Weights of a small self-supervised image encoder: muon at rate 0.012.
Rows from block 7, named by matrix and row number. Rows with one number belong to one attention dimension. Each number is 500 + 50 x the weight over its row's rms, rounded and kept within 0 to 999. All counts start at 0. Numbers have three digits each. After the name is the row's rms in percent of the matrix's.
# v: attention query, key and value (stacked) (model.blocks.7.attn.qkv.weight, 576x192, the v third), inputs 96-191
# proj: attention output (model.blocks.7.attn.proj.weight, 192x192, transposed), outputs 96-191
v.110 088:525419517505449522546432429430474500534510485516434500547480515536469500441519430410491420475500545628528608445497486476527511474506491518529529553494565531575448438504537473458414473446553561558605501459496428521423450466493563430480421469495417511494562400536396436484501522458663576470
v.111 102:460594574515540495475586531496474554520516462477443482504536501492501439554482560400379461484554486449465501531532566542575436457505513509390472392636471462463499490481534517488518536589459413591460548555490573507543392452498499505560523543401509604505526573460548433500546471533454530507
v.112 097:513431593491469421491488466411508460490511453624498455527567559477502466488482491473430460482581498532487473560574408624518454379519495492525550518508448468555455424488532477550474524463500470572487523582466545542539455471441519569520442564456432534431558537533421472505536471526522471510
v.113 093:574475531464426490465543458544456553530506474486604514430488498413486456527424453443376571573482439545526438499528506533566481511485462508509523503505455487506447519512539470434476585596516558538376526547585481521550436509424562482591437463428494545528545490559465450620460507577517489481
v.114 089:557533481473432553526452475448446429450471479504480551546538478478525407543473484416506511428538465571480559545500536465487403536536551500494505519577571543550544546506522515431416500528527428503557524406487583533497538540507506542424422489500500508450472532464535495481578502530544449513
v.115 083:472490480608537491488532508535529480539498526449538528453508548516492535437493506549517527446508495423543548496501437535521550429623474496506513500478495536528493515547497551501512440477556543508493465571457495507498389489505590530423419448415556548520452529591523406564454531572466609404
v.116 101:504467497427417508477542476555480498458540408539513510441607435507450425511613449463431575515467591363443500467424519546625576502520476474564390477505537482541540554531501532482454489554403560479478488496580423432499491468458465506504460456458439427492411581562448462562536551508398554483
v.117 096:550585471530431462465566483436476515518419524534500576553569498521496545553458569487538490569554482542511470569447408446552598555530514445463545600509399445549426478515448479466609499539532400477524566500471460504526538412510595570404448505454546481450573463474552496532440499523493498509
v.118 097:427440407499449426528586501511433505481467526461575486420472486505473451587435544491385486556379435480468456559460520462517474433482465513511496454577450443540494450501432516453606571574510514544529587477502566561554521513406567535557543526472532543559543462537585518592522520453533422458
v.119 086:532615448487561506469474471414555531467420577476533484475456423520512457486490498581564530571514570524564425406414499514545459453528519517528513530402476523467491509396476373429556493403486559535406517490502608459475468446507537440442459511486476539504618465459470476512431510484515555496
v.120 091:489424451556420501531482593484502508466533438484587456508457443509407523510532534509538473494484599606544562542472437490369562568549542542486546556532514567452519485496497468438478455531591479533558505567455597506473572428508484545414481513420475535472506537528461515489503439457475596485
v.121 100:531529471601604477501584563565453499450528496420488592520527447528544517569483531491401459467502493458386396504488536445472430524483496600508525440532458510493497515426484434476602596492547532483459493469517507527522459480451478522496590586435455551480520543547476390553460521467434463493
v.122 094:521411446473423560445491394486463509492417455444479598526535483462484476529429486504431462625620432560418529482538582481564568467531498503564445545509551433501477466531516473500514540539490512513576467468480470591542428532452557550405465517465515589506398445498517450461501555528571470454
v.123 094:454473496597454543488541456437489509485601512555528485503505546561654556598539507441343471465440380528534555418630467488500522545482493564429466556478460433537566420585521515456527489510469524412590461532489509497459467516469490471480585543415489461516502532475509553501497490553706535463
v.124 092:466424536515447342477549541528509534534435479479448416486448485583486389432390473497514408538514517635492530493561557548510498516495505499482534506525439526500495532444437495488531469460560477485521519529384506484452539454447435496564500455504478520511531583564484532468498500418523444601
v.125 090:441540526568505514464490493561506418548427438489468455527486433499500545440531500430442469447410551493568520442546407552439522568545594427505513504506507470452512477488479522452448391543640563530484513496519418481598441557519487369591536504526396536472441549451563558471410541502484537509
v.126 105:521533466377569556517398494483533505524476389557489514489436448592565495557460435527514533486490528402498513532464562510506460536491410480453578563496580469442512596474537510599464498472504480543425461475452514427518519514591422488547431507447422437475466524523556520530569492461376545457
v.127 094:468484506533544596436537458486584571457495502520506468498541430482452527541458502490516492592554626588484556442481480463417342551563479540452588524513568527440494511577520461559419592564524473496530513571470538530538547520477446457539516506569452488507516468476513503470434548485558576578
v.128 092:608534451481546534406510481485467495535529581512542497510379538582527532530432459516461432476562438533453536470500383418481531476506562514455504491479522474527514405518428509545483515555509433547560464500515542456442515442537447576552498474455504466461609447556561548549488597458430469567
v.129 097:468464525528519498500499552439494510482506492518525401465447506500498466417504471577385515465433503561498542483486510507382570442599492515517476480544536539576520485407456526495529623545512497435457510506449485499511540471440481506564436465446505589522607465612544614511515526414424520415
v.130 087:540515446594501437463444446477526519525514542513568483517554499476462505622494484441393491558458468671540462576487474451488563527495557489445555497546518487457479398552503576473557493488574430475479523472501533490446512457455489513542448514542556440494582425476558472463610546495428463530
v.131 102:493459537535479390440459535517553458423458516527397480526534495460467494485532560417464441490456463575510388495510562570549504486521515487533517555557453587460477482476521525495547551494625401512472531502478465476514501501520497475518440373509492521468503535435520575547422417470556457492
v.132 088:478460521569484503554482500500555477458428601463515472491465467499556462448553368519421517372509424517518426506602542506400551510496529467497366507517554553501556490632522514549509484446475456453521474476519454499504486415523434451522436575578449494487511539504585499541491529399496463496
v.133 093:486482600518583507442472482468492496495464537501594446492567488468536528557416507545511511446614530517546456506577557482475451576515583472474539426572472627569450486498510441576544491502533533499470500471461514505498521486547511477536531476535490529585513593582527495553445599426472554519
v.134 112:573528485540429504551536558440406486490490454525526545575455525449519575540537487491456470491486530536501562487511506472477469646452572514398495465480478453544505472551574477506394501534621495481528500460435456492551519429490460460506539579456445445438449449529506499491525500400541519471
v.135 096:532474470484505570583452450407483455533509442443437535516544507404456490511502434456453449550442468415586550521550525439531421519519511490542421396493575535583482450541490453452411467647448493504486453513508552556480513521526579553487564504437537488543346507508532471474646540521423524549
v.136 103:551513498417549580511551540560407511534437521474454464517515353474491482462491477537529449450563528572580424456377519470564466509419547584532555604457515473585533506535518505566567446468546517533447564515528523511551448451485475530506569477564518541510460493477401435571489535498484536426
v.137 088:415473550485480471600482453479542544580570485477476444440419418487496434611469531582475560560558440550503444559531487526567520492471510526518532498501514496334447462590491494552519455467495557546503491565457535538523434498508441494410501546510512431491443467455632475436466420541438494537
v.138 085:527514506524488502498497581476518550480601460451482530533504528501476508530417410487521531589556518550515511538423589462511467473433513512447563537588528455553437449553546528518531477496588492516494474597490426540472523501386515524561388471497398451507474461467482518465487508508620533549
v.139 094:470575505496515402478557515577560527539526515505456499449633462499445529491507557533629415487507497509519424563459533525521380400554426513479480445544463495571468532600565558426493521543495622467471545604479459532455442512446509565558463449497483475513541522496453529494395485547487496487
v.140 082:505545508438475529555530515424564522493561529542624487455460429480508516492439449516473501455548456519514560508453587637471520396521456454593470448558431497577553497491543424501473559446514538510545506555476535450521418412499510559517474512429408514519412481505456568543568440521519435558
v.141 095:598533490564605524453572594462465488474465510519555486519448518517569542537491542448452510603401575464456503493521454463514432550491595511507514440445464465498465489469485610533525456453534528488522507539436479545431507420484494484580519514485547439503435466470451551538472481530516420539
v.142 089:487493430496575485348478499479468502537586603554421429421532509469463588602430524490549482514502521542440547511463433501587595509554510545445445520524499446451529532547537582425502531519529481526552524524600441523484583566484504567504487476466470510604529455535493503485537474566475528513
v.143 083:485467502530476471530475480478528510551503457465500502580498531551464489583484399497466467504493499536506466497474524603496564523494387462440472586514535496516559433477526472542445562513539467463502507528506494443492537510445457429452467578619554470623542466470502478482474489381543482468
v.144 092:490556548499564486405512470576458444465434544413543517430501570515524526549521502415465518462501494579473442509557506451512538540555512560481389576436566516487431436521498529461528491479551423487540538541546514390461432429490524488513534523492570550512496450413493448538504525461518454498
v.145 098:432509488463551601469488549411537499477504482549552505574514516487531508537522496460548496478560537485431560448430530587421411538468559469557530566532487514462452447510465428464540545444477485428490514553521508506584538439454489559459462499519453468450522464546468357521491555472584448427
v.146 086:528534446541535535481557490444570536557577522562534536537497515384497507491503490470470595492481516550505512470500484451568467519471452537494456497491517535434536575536613483519515449425571530430459365513492485617483465499370482484477545554544542481556436516498476526493513387553529556504
v.147 092:580481519410543460450494525548556445520429529377497512491466510535537498414505553536571445569474442558538449588397525462495472536467505558551457461419571491548509565589516542535534494543452447489447482486449478417475497453444414543458430536528537446446434562559419515506471429520591512482
v.148 088:483494505490494483500498458519481430514458509566552471443557443523522538633513508472547506550535458564592556484439553441446528482508450431469564479627541426483492413511526553623575390484427506533499454567527506456445444359531508584481488572535409555494429577506439503441500540473493580640
v.149 083:554486532561497452413496444447454442532498517599514466543478517421488515495470486611483439463467428522550456457482471458543496495563541467537510579555527552509554478494522484411514605459537513486509465538421498480437492425467429547435480464569473536492574487510464568563518499378452518450
v.150 093:479510493449498436549600490520505531473545484540543507473492479498416493463456483546529541515476489437536546491498511507489558560395465473516627495539542427568557544472596385418425516481523412555502468466459497451475475452434495525513460540545422543489584419506542590482481481494493505528
v.151 085:433439482514387488517491433553530430507530376427512483566531518464473559450519523437554488561448514457494601450467488389517550556490424495518462486520533420520544470485508526527523507524471512587447399555569496540465552570480489526567478593501590502416448477523556590484587452442488517456
v.152 089:488496429447557456538458393528458479542346495460493522526447497492550431498509589536468485471476431499501532440541562510529445533566516511493399509425478549525530476513432509542454533485560442469486539595486566457502529473534437499494464508607524586531599425563547449578491517496445436584
v.153 077:493441583475497550510472439563539541501462605525666508545491506462474515439400460463583479467543453479550459474507513535435469550505394489570483498465553534531556500589477441505538602427434556435492373447565512524504491456445480507575549464474525546408518473522550520511561527469545390524
v.154 082:489523505497591421550494447544555464476535482417431520502486510457477405443535489605549524511554552486490434398469414441524525483579488530528559543502591482504542516557453471494539521452484487467442410548577493550448535577535449535525564535580609520538481431500617468491442484401361544526
v.155 077:572525442506431470483575517492508538466581480524483482517450451538471498502452440468444457482478443566471517423533537415506516459480563496553589486452487458504526463579568516450491437561565509605574473526558520508484466532559434375462466572557534484507485424438572486477535519417564407501
v.156 093:521490543514550456453523426467435553438519435508485469490511475483485557554504457466521468525462489484514509424492406452502491609527539557465471581537570449507442512516548497545533526587565429524495460410418549439603504506429563542484508551552527475454402439536504530445450532521476636488
v.157 086:439533491454471485414474505561525388536573445491580429541558458540483431473515647502561541443424468534444514453489459578530602607524449470457503510529444479513560589533573507476501476510480440513542516520521469481451535534534433428473597441485451482543410517403506540553524525467482463507
v.158 091:508371498499513492464555502467576470552415652508492519481439531522508612465506511485425504458554459531466479481483594482557512442538569501491464476473507554423615511430518505588459590483582561458515556529577430508541449495540461414482502590544513552553575437459489500564524497495480394454
v.159 088:484537436457530470448606543513461530564472437541472485502492550545528548442543469459463460525498503546528414555512534398536476599535579540495513514402539558471445540486410486411554463614512447474497526463551462490457511487419483444458463454430430493539544465342503552569521382548596463487
v.160 100:475471386497435521413496461612395457525597452561501478524588537515542502390517499449502503573572470461644550437536554509593515502483523519533506548501555550420563513431540498547484531524512452526589457502377484376574455519474477533556491456493497394493444513471534483535451518470531539450
v.161 112:504572515534522497446511588568552480523576530425478428496553512517496502456478432457493533419412511545454434536436518410429543496506517539529608539544524496579524505383452564470487506485585480503507572588615506468364458479436457551501553474526460498339466460400504435574413489540499506480
v.162 110:420603400506499584400524540554510431453549506499500574399497439501557434507515511546508505565497429513464588537535516485549582538534478546459525554544609569531499523470593444505388394484444527545433529474396475433546457475523462566484598526539451451539559529518485505508471498575429524468
v.163 113:527491486513444604400470406496511463477423412536496434517573492515499491495484457504435523509435575503508502553548407501505549553478539521489500563475516475438454512563443492504439601487492452538477553495490585582495565450507528488425503475551596533441441546509443602406480452490536479572
v.164 093:557492520473495455558477530414527492434512415553418432422451392373495491493590571522492469401518445498525415400469472516494588532429542553493538527546604530461475544527502464503437416434551576381455562551525458472517599532597545446392447593519494503485487547413480438507488517474541506464
v.165 131:493551552545559524507434522507572579461573489441559535529500486531512529482434455426541465527494518527507484616490453551566414569506466506570498494524556539419512511419415417550404456553424463464454516442588563466435426469421487542551528573519447507507419457528515586505507507498426471442
v.166 137:426558538478496557376488437448551585468486555507472510431526482509497517504520507532484498484531562440574477506513440515557578498536505494481634481550550529544377502548505497439436463501490609542437537467431532417479555504527454495494521511574594539489481507550555425375455534467532509486
v.167 103:501508512504499523505486512481514516510507606602461549460442411524568465522468468449525467495547455508563499520420503526379546446337501401471464527519442521511560537492563510466511502591495462487599423506509470456470614518529558476499454534603424512547550478598586458567622523511508542405
v.168 118:587538549571430517456548575434442491544606479559523567511525439535522491490384385560573535454516502456495551519623507493491574511515428503480539562588546480539449551511470491467492448572503606488557584464470454507533599481543482500492519418504448474528424448471558574524576481543436476516
v.169 112:404509501521555467501496523456442492437460560368525460510493549521549558546526512563544432468475516584489476546556533475535513394530480444521602450492418464548411442543505588471479537393479670533469506552466461484575405571523547482493487457445577528517495516506458421448477504512501484509
v.170 097:515529477458439491480502387541419519458487481543560557488397493472421451435436493498524432450512500492573604494368547495516525433454529448523486513503547431495482483528570441480485495529452424521484427503529515526466492485464527599440517510546534492517498532589461567518573504532510482410
v.171 108:452454521534523555544465480496537477515529509509536456504473590521461401495454449438552516527495490486507612428497432484530506559505504407498634511505466569513519526512510492601490528443456572437429576483488413536477461548495557438546549478469576535506529565486428467480506469519426578562
v.172 105:471579556510576386570492556551521476455506522473476509490496579477504470483569520581465466501543431472526536588480521485490446429474479417546640486485525518534565547509524527448527459468498501424510555389608475540495386468505553573476435497591509484445414449485499442549439473509530531520
v.173 102:498554488511476486478474437549504544524539421609437489539460536517444447506439523454454445484447507497540550453472496555578489514563527451541440434533537467596452528463411481421455547391491395505401478380480502486478496536538511437512494523454495455566482508553541557485429544437644451470
v.174 105:471385509452444575447571414453434485498437546480484556488470573519523499523546539477439492476555443461490499394591488500531450567474542526466524499437474512554482459579525475512458543540559545464507457562475520499476546518643519572427506502474498472531477595500522477440473495510468555458
v.175 090:489578424566563576534495518556551388483569466416574446499531522547401416444465550447486443581443378543437501569451489536486456496471469460518561530462501463467516463518513481594455520442497570492493493536514503562485342541485514588494485540454538545535593519540535532462564459465415481382
v.176 112:485501446461477479443504525452411505495517506493553456483571533488426468516447499513523539518561458529489522390534423484506570614479597562418595490531509583534502490545527561458463503422558520441407509499387485530550489522594533536406522512580523513496510581469532497480438442428495588521
v.177 099:499528502521402473520470484576569481495564584435478514470475499536553401482461443511457509396544441471516485500515528493515457424546458549581434584563544538465537573537471474492568438539550497478565541497500457412421593462369492406517461446462449507611442536510587486432473500543636546494
proj.110 091:534523446561519489428539493521557469501520517513518518527490394496585478419525532545443517507495423430467547562442531568540514605463461492411454524490511400409526532544496525492556534537452569499455528532436527590505484490540522533428617529464631470491499647494539551418406471464412522524
proj.111 091:474357477549441523501470528533456456491534510506564631414492474604476422585518505579515517523517478505525427473513523436464480485588447450622538475439558532557537602400469515505418435439511451517527578474529506451488512472518541517476476416522514413465470480528485519531416500416460499480
proj.112 092:541408443504425516570489511567512495528475527378495579502444465614522542546559451490559472498424610519542421545356612512487520609387516530538437490533499494476445568498534447500579473544404520479437543420529548461448518513540456464505551487561533519514545517472490518459513533473487545511
proj.113 091:436505491555615491503482525459455431526456514531492596560466458530535529486460514598537511468469379415460543485493534505535465566479570564551604491537401415531544454510443485532540521555522471496657495485507461527474479548548486505443511607459456518508507539528501406441465432350493478523
proj.114 095:448478491483462479487498463555469560441487513560484507450491520569482460517569478562413423549511555502452420371474512544482632489458478433550475588516498527479495579493478642434572551442479584514495471491486554484511536557508544439491510492434504534516492477508514512526453508451521548493
proj.115 081:560514468479431488473475479419577488597571493490475587438480448445560420503544506534624468584508519592491496489454446541535490625522497544515454553572525470556550491428487501429505506514511481508431580569496497524425501504490432504474539573531506510517516511485476437572468497453643400588
proj.116 105:492508552575617553554469537471493441472481544540482487507398538493551490605476534596514489560506429532489495542505510455499453512604484476492510376479583464541514480410515466472452472509584441606518503516475493564512515463448535501481541472555465454569565428466524459556422454564554495544
proj.117 094:407451500503472457574464553510567491507476381470508400478495444419591430530544452467469459414429462552493582395479601510540502462507562485545513471437593583523483439491566523523517520449552420507535537514448531512495425494488490496515531475582603441451463417513562522472520514507580541503
proj.118 098:446533566524518581401418543404429570531462472523520539516514481502527435434511478514521427458527531474471562444568459542566533570573542426592579531473553512514528484503522512465459546490524531524565575568475409412534397528420480553406462405499439459412487508436483444479431504545466550545
proj.119 094:512449534584545452469572527478463453631560384530537499516558466483514503566511484472435574368550518482473600496485506400480450474517538476515525443427451456421536515492488455530488525527534508496469517621423498601530471567559465479569457504579485503524452549530557489534478511526488469531
proj.120 098:517490519431442535518514485423430573591515525458459447598571534565616444583478435454483424543475453552499485476508472484585442433487450431483434489446524472477481551502489472508487458503431501438350614489416504447476500447497609450525512485522527417552480522487547479524443534513549564462
proj.121 097:419409486415526548566516566483407488514510525588544551445516519442475458499506436438529533528507509544589550438551543510583546506562421497542578518487491501554507413491443498454422424486540473468509481548511548441592490462563491421514450488471503476500467484510532508440504447580504500509
proj.122 095:466552516531493509576505585569524504477442565444484516442541464501602463399568487493530438475463589453475523451516531511587529588465528357440546586392539538456462547481433576511538546491478511529460543520441519421488583447486518446474512520518568501528684461445511545528456426491470567564
proj.123 105:380464495537482542580461526468558579505450535513495511511442433484507505444458524533536517533516580485484425534534511538445547517439473422511586515529511487503440550475462463432524537587519508498482578378526503446530436509458506458480514526470548541505425508535560460462373471432451460469
proj.124 093:509571478484467522510416448520503547512507579499543563571520452509546465601643517381521505488577577463477525485493472408381447454505527502456497488429502509522462460612551442552497521482516505497489502529417488537555488442532525493527436534472470471536498568551508537490470456433442586439
proj.125 099:533467508566509460393404464412499538582514538555483544425506423477540502464479473614528599614544565504450429518482557486574493432427466560423555554530550505561546498530488458476554558484473582390477423447513432461450506539409495524517562518465606495525511505608496443527455446477534492489
proj.126 096:487504551543472439504542541462420400438431519452450624548419507520466471519599435496459472456512486541435458488513387563519482476501511406519479477451542461555390500427466490480483543565534468461556395532501560561474475482527468440555455590569515501598566464509460520512365442508527545527
proj.127 087:581474550488479442515514513462427470448577538476465490479480513453554521463412531565471526542522484472510492485467465561563609410491516337477466537468436575444490560490466511503509527501485614489446535495406546450486571523465569561456401489505535515588460580521492528541525546417489584421
proj.128 087:490488488502482562526490395473489497516510333564576524481454494524464488588519563476518523439461522535475499404451464548414503595562495559579472503559541427490480483432479514585515498532506542482530488657505484477407430557524393422553448549468519514474457531562487528472571468549534580476
proj.129 097:490457502470449590514529512494529423556496465585631555454507522573492524545493495443479554484513482386496495447464472524582451474514514506513561469468471480524452557486454411570574432504580532528595438561501527407576410583493473583541451465458532469492472520460523546392419456552541437534
proj.130 085:455563403540467447499485498462460476464430478498416481553448466554478475499518583574581513415516540411449489419478516484401437490470489541619488505446445522473531493515501418510419486385517528474497462615495513521487522520584409429456488579452488399424508486549438486524511459469458557419
proj.131 095:528493473576496456499547532442444472524496543575464443494474537526432427544518569566542457472506506510498385535408524558453548554530536433515539471489492607498545490529612541526508472439505546512537473375432499464530498509536499536511511524507450529422527462518466517476525547517383531447
proj.132 090:579570481428527504560491532549449583521412461515443566567452528524446473568427570445527507518456512602451526457492574404537414541547421423481666529478404497547469483475503565493451544486476441600484512467539507482458412615442523528453533536477571510439528461572398507481519519498497543550
proj.133 100:568489515498466484514419548554429534498524502492521543428469438514421446528544588478522514452409451514459555495476465573578506501498536502507581556435539548492553430474547495565432484511434565512392526468505472503488471509431536473559398494370533505427540428477471452430496482478445594514
proj.134 112:531446432467492503462444450624513496574525481431541456479585458458379460461536476457597595508531455438534545543501468479502454470457486448544552518478399552614518476511422529535522511495447428528473380549544468602553593555469494519427519618582485480515503492528538543585521455483491500553
proj.135 102:458458559472482511507522544635504611576455573475430549522445515473603505455538492493479518542497596490464462512469516517476388488494529515399496498500473465541527520601559517544548568481465588551405460619489440557547491458467501469512460456585487472538456494456500484509515492492624429459
proj.136 101:539557558484394398451510487488498444494506522480521500533559547481450576546429541443555493535468503545592502557599449498449539476586453493436536456552588501514520517489548532461473536479464478529432468374484530491485531526519446509492598467499487517440436403553511509424527532471467401514
proj.137 088:465535515559503484531434533505468495406550523476473581577467500429526545524534460424558493442516542542530520505567543440456455453549597523509453577480552506475525516541557453530442538448442493475487552506476580462560466598440512403510439409483487649571542448558466408576528557511491509498
proj.138 080:633468487576545506453547461546528532478481477541572589466559573572467439458509534483433476460441515417525492494532412506425590515514487530507432396566426464488521495453539534553487458463532537441559557479538553422507517555523490471438378531496502548463561485503564520530450462519412520395
proj.139 094:616472471482525496494416487468381608434415532504480511480585531436599559449505469550487561600529565389457510487547540483466551542420472474420509556517597508510501567422453567548516511419517473525493560409509540553468453519450548503390564441487489580550475427447504467486495513439503514434
proj.140 082:460416517476492566475566480521465460411557576560554414560468472492638533531502496562509507517478489506559495550593488523584452610485507567348514486523562572554470499514456452517610441475442523483442520482499473502507564598516504530577396427513585574527591439586525523470469524537481501524
proj.141 093:485587440453376562539468478488502492536542424371497510550536581557517585453443454456549542498592484506448587536578474458497478444514486588497460500487508476404391434504440441467480492542542472511524534568425437543482482496499379476487546532505496504495567495591544472474522497531521535529
proj.142 094:517537497484431527560550536465497379407507519514564569523600416601559526481515500535528530516541440484601553423560409494481495496476512562525465457455579433505547534519440528514520551482601497462439405540500530453480497518548483481509561462501507437391444415485469479556507494475504555452
proj.143 090:444530391539526501416575553542493505583417357546546445467543445519381513524497506539636538509549539500499564508460470479511555572456505500576547495492482443581492518519411473472527439511453517571490474437535498522502563528560511531552451561520493447419517501487492517474479472437478494489
proj.144 096:506518446495450476491524551447505608520490421441470473547568485554414416486415453573588508431558477504581619499514530525445541501495484479528464427590486498441486432484463501461462531470474435488423585431551492594441541529571445439531556511562471366465365561527521483488552494478467469508
proj.145 098:538428509531525490546421432588503493534468500486472580406586489455460445498457501564507546540458434580497480455562469477527615492565470462517546504522575498528524579497494560551474458541561576560554595490510485458471556518501498413497519505459453524481558520468486524553497470347451464502
proj.146 095:466535435496408469523474533584405482508498497469449507454488477486536603493560561439564404515510491527459546546582508492508414462519500485423506556400457419467494458526464475455406522521482368513483460543453505595512528509565500494451574496538477480466566500550487471503559544376481494540
proj.147 098:460467499538501455485457500497453557470512515556483453475558562527466555510386441376468537467572546492494433471521588418483597556457541400479550493529472494442441476429536535472529491471510591535438503497505501562478502513481466533473552547553383529550517511419519577509436494470426390556
proj.148 086:504509498498519516456506545481492559397497508402445457541529427437489489466573566574443545421486474503529552488509508516445456593479540495486570538420443583485415547482517503533475575484549569531514441424462549508498528598469520404458539427533479464503501399529554518579465401530502454444
proj.149 081:447471454372424565479576576498479549453521605520514504406564479516478427536509497517539530504501526481457541482461433497521545593483549436470577406492581482513502550528458496592559429507543494551508562474525488481524521515607632435548601550479546496416382388525523423517506507513561502487
proj.150 096:505501452494550529522544494443523474532409579523573500498523496490513549589493531509523475493526451603505500478469461513493560537561435526494435487516490469531449558490421616539621488520513452546499467577482491443464522588538522474483515522531490481484469502529424475517514454592552565433
proj.151 088:487402480504518590460563561509577568479461567413506414523537533532491569464463440524457487551491453577418466460457560459452520568476508520525470542575453488535474482465463508479445557500613570474493494548501465489487437497516495450489537481549382466583611590409461453501513480524583495485
proj.152 084:487543463564476534477476482495469569456584505526512442526516497569422526557461456407522492440554520602433467521502483443489564586563540470519488515522540511478581492396483518526582596528472614562462604425549509536464417536418476507559458473406600449409464541460593527367608501448583484500
proj.153 080:473503503435482512457468494495480529472424503521467466502455517508506456545539656382460479487451515489451468499448560498494470432472519437523485507501422589518468491489597568538416479512502521468395501549447520489490491504564528436507493446467479466558548536523405485418511487496515626460
proj.154 086:497504495567530435487521527551397488524436604592511527439470579487503585548484469388450443478460509534430450461483549437409573525448511456494512522528504390396611565461498529522390501559593471514490571501474554494448450505484498518578442517479488503499433481472458505491544506506497402542
proj.155 086:464561477482525476504541490548531470500421458413462519409544539483467497457488566553499447462572512538502491564497497526499485564617473519558397545483518443527486520458547528444510590423484465511460448568405521527496538473484552442526516518457496497363554528490526488543534484557445498500
proj.156 095:543520500498455494515557489563514446553475511388526503484484433579471446521525574488459480469510530554550484575459487566387509449466417490543489425510426529452481472560451476518536456415486514456486460568538524513506585543481489495609528488480395500527552579474524461552607465457535404507
proj.157 085:505523528597574447414594508433505490544585615582418476533457504439481577547502436584483489509548502528558489469497484457491503527477515491572506509480562620439522418556497504515545442463498535455483416362529534525548475489484556507626507471487522440455638492514421466423528465601589521502
proj.158 093:503601493482459618598482567495454486399546532490598489493530431516510466482406486475551445552474520558512546490555467476611460629571480503505542569433524403564530487525556563402521481518516438527469416504444429435500528499486485440570527499458512501435472486550511619474501475458492560545
proj.159 085:510562506554506578490532542472450465561524506441478525488588417532485489450449508583541492448516490511500537487533540510437560444471445472425452496504516537482598480452607584472494572459496489478464527496458429427502422492507545448605580543612555458439488510619457476484587542497434459433
proj.160 091:506507594570521468595518607475566594410506488521463486547413436503501470438511511506482507490527452518462517491521437525453439465460438464443478407497556561501418423541515509460530432475510490482425535550517473564491491502528465520467573494479436615569554520538543534496568484551436529508
proj.161 107:537522454463456431504488533419528544502488423535540449519432541539433495492500504564501563438467480409513525457528405493531598425579527424543351562532476502585583513642481476628416533503443530525577439441359440608492490544517542542532444515529572517502487408556532482452520507518504453454
proj.162 116:466450491584456522599544500310470551503528549486559520531574455501467510537529516473406451479612455454455495464430502523452533482464538474484496449462443455494486513627420480439573438459608558543528523500488393601439467510520539521537561494561527558434451531528536443389510500467500528486
proj.163 109:512479479505512434540501591449504526494518479478429604543542576466491620466451454514557451501447420495572497533414511531419539487507440597545560449470415504583381455538507564453603573522528501458494415508495561471489556558526503523573501503426466527493422449506497459543420438491584530513
proj.164 091:415463494518513495401509476475522553573529531501574605480442529567436526492449456482458438581470502409472548606495437469522545487594562404498478439485509465556489535496454579557523513466497513525566519435494559523519449505417465522480601440502478452475588550540538591495522494455494550539
proj.165 124:474508445499521502518545509411493431570474492523533542501481465527452509497505459580525485501482385474453564426558576471390521415562516591443483566482475519441547481574472482456490543471466507538519587470430506515557543431486563430499560521569510486501494465525579449451455471533542411489
proj.166 126:514459474518471433521547457479463377480528463495576619545473501500470580511469528532468479444383506495444423394470532485528527463551544544541387421438449483509446544523454544541531525515457479497472522542524437490574542492472597582492506577471474455492426523471435557547554486499566502515
proj.167 102:486446570429518499454441484494547454544543459547521465395485489539530457500409474467435487507481519490481556502499541515603454526589470558474440439462532501472463474598500345497361436455502579497450556464487533540548453476468508500525489521461514498475524569433457461522419487490465460521
proj.168 120:472446471518480549567451491423616474497457460630559465565444527555557421505557536501496520514556500510496475589417461532484535536487456575467527469438452525530466482554459441479415476438507361487454432474588494444488441503443554525501582550557605439455497597485536396423441422520518510494
proj.169 102:455505500425404539453587438626439509491481524521474598506555530449466484566534624470462567540437489389526391440507422546545488577534562449515520535492481432457626513479467512520510450576464433528452497525570438453434554516510505540506487526541538475508469530483541541535488519450499476527
proj.170 098:461548455498529543462506524415529540530480660468417499575466450465527597514559514401520527496457536544455464432535455489441453491606459528578425479514456517558527442548468468484628469469481529468454634480531531568536513526595502462451418603490457584572498467485413486447455473501496521535
proj.171 111:503534430551422501515414498516517474496502380571505558500526543470578526506486539594430468468607523501534473579501506519501467435479503515432453461515505463417558521501442423397483480535601485572532451610525455460485440424525383473483435420511565517548486559483621470515620495438533474435
proj.172 116:498475479523480494470472482649387547503515552583533430458424462528449413574517512395524542517502521491534399479564550526494545503512508465437489550570552486537583523489498412534482532474431489533545469576432498572527487580522494438557486498475487434457591527471577507498596514539472496429
proj.173 104:501549470423491499466456514548520550511456610498402544513528458598517593487490584497462501616457470529467509464518512598434461522530508501529527430465526521470475476488515458549573537617470536407486488519515467580531454459478457512493523500535503525467457544487487540364460512464504477552
proj.174 103:461529428510590526507494455485574549454574492543495565487466486494521488499524539457468445462545541515555587571478405533497497448489505404500467423539516542407500509493559550492564411442468523546470525466490629508586549537417448486519549521470421520516550525541435527576467418398468557594
proj.175 089:448423470528553439477441499562543567533523552433499544490451539430503533543552478561570400486495594444546552514613514499512446466495585526494524475525526489518487476465471476436536460567564471572489579458502451550600604403489499504498541408516470523467458512514487554612456493492553537553
proj.176 113:497484405590523564531513526515577497481565540538489493507507487419499483443534528502485423561457547486485467634426513484597475522516495449525445523423619457495433428568411546564603500464586465517513498518499502501445464561505460466561521480486491527465405427532475493464574443575534494521
proj.177 097:497570514494494463501520541486516507511512455490552444517451461497466568523572615472525613390514520489481447490495499440456512474512428492501496358516416453534453471478493537507369526510431474545411484511462568605508446529546546641470518505540573416383516465461462468553473537492509436458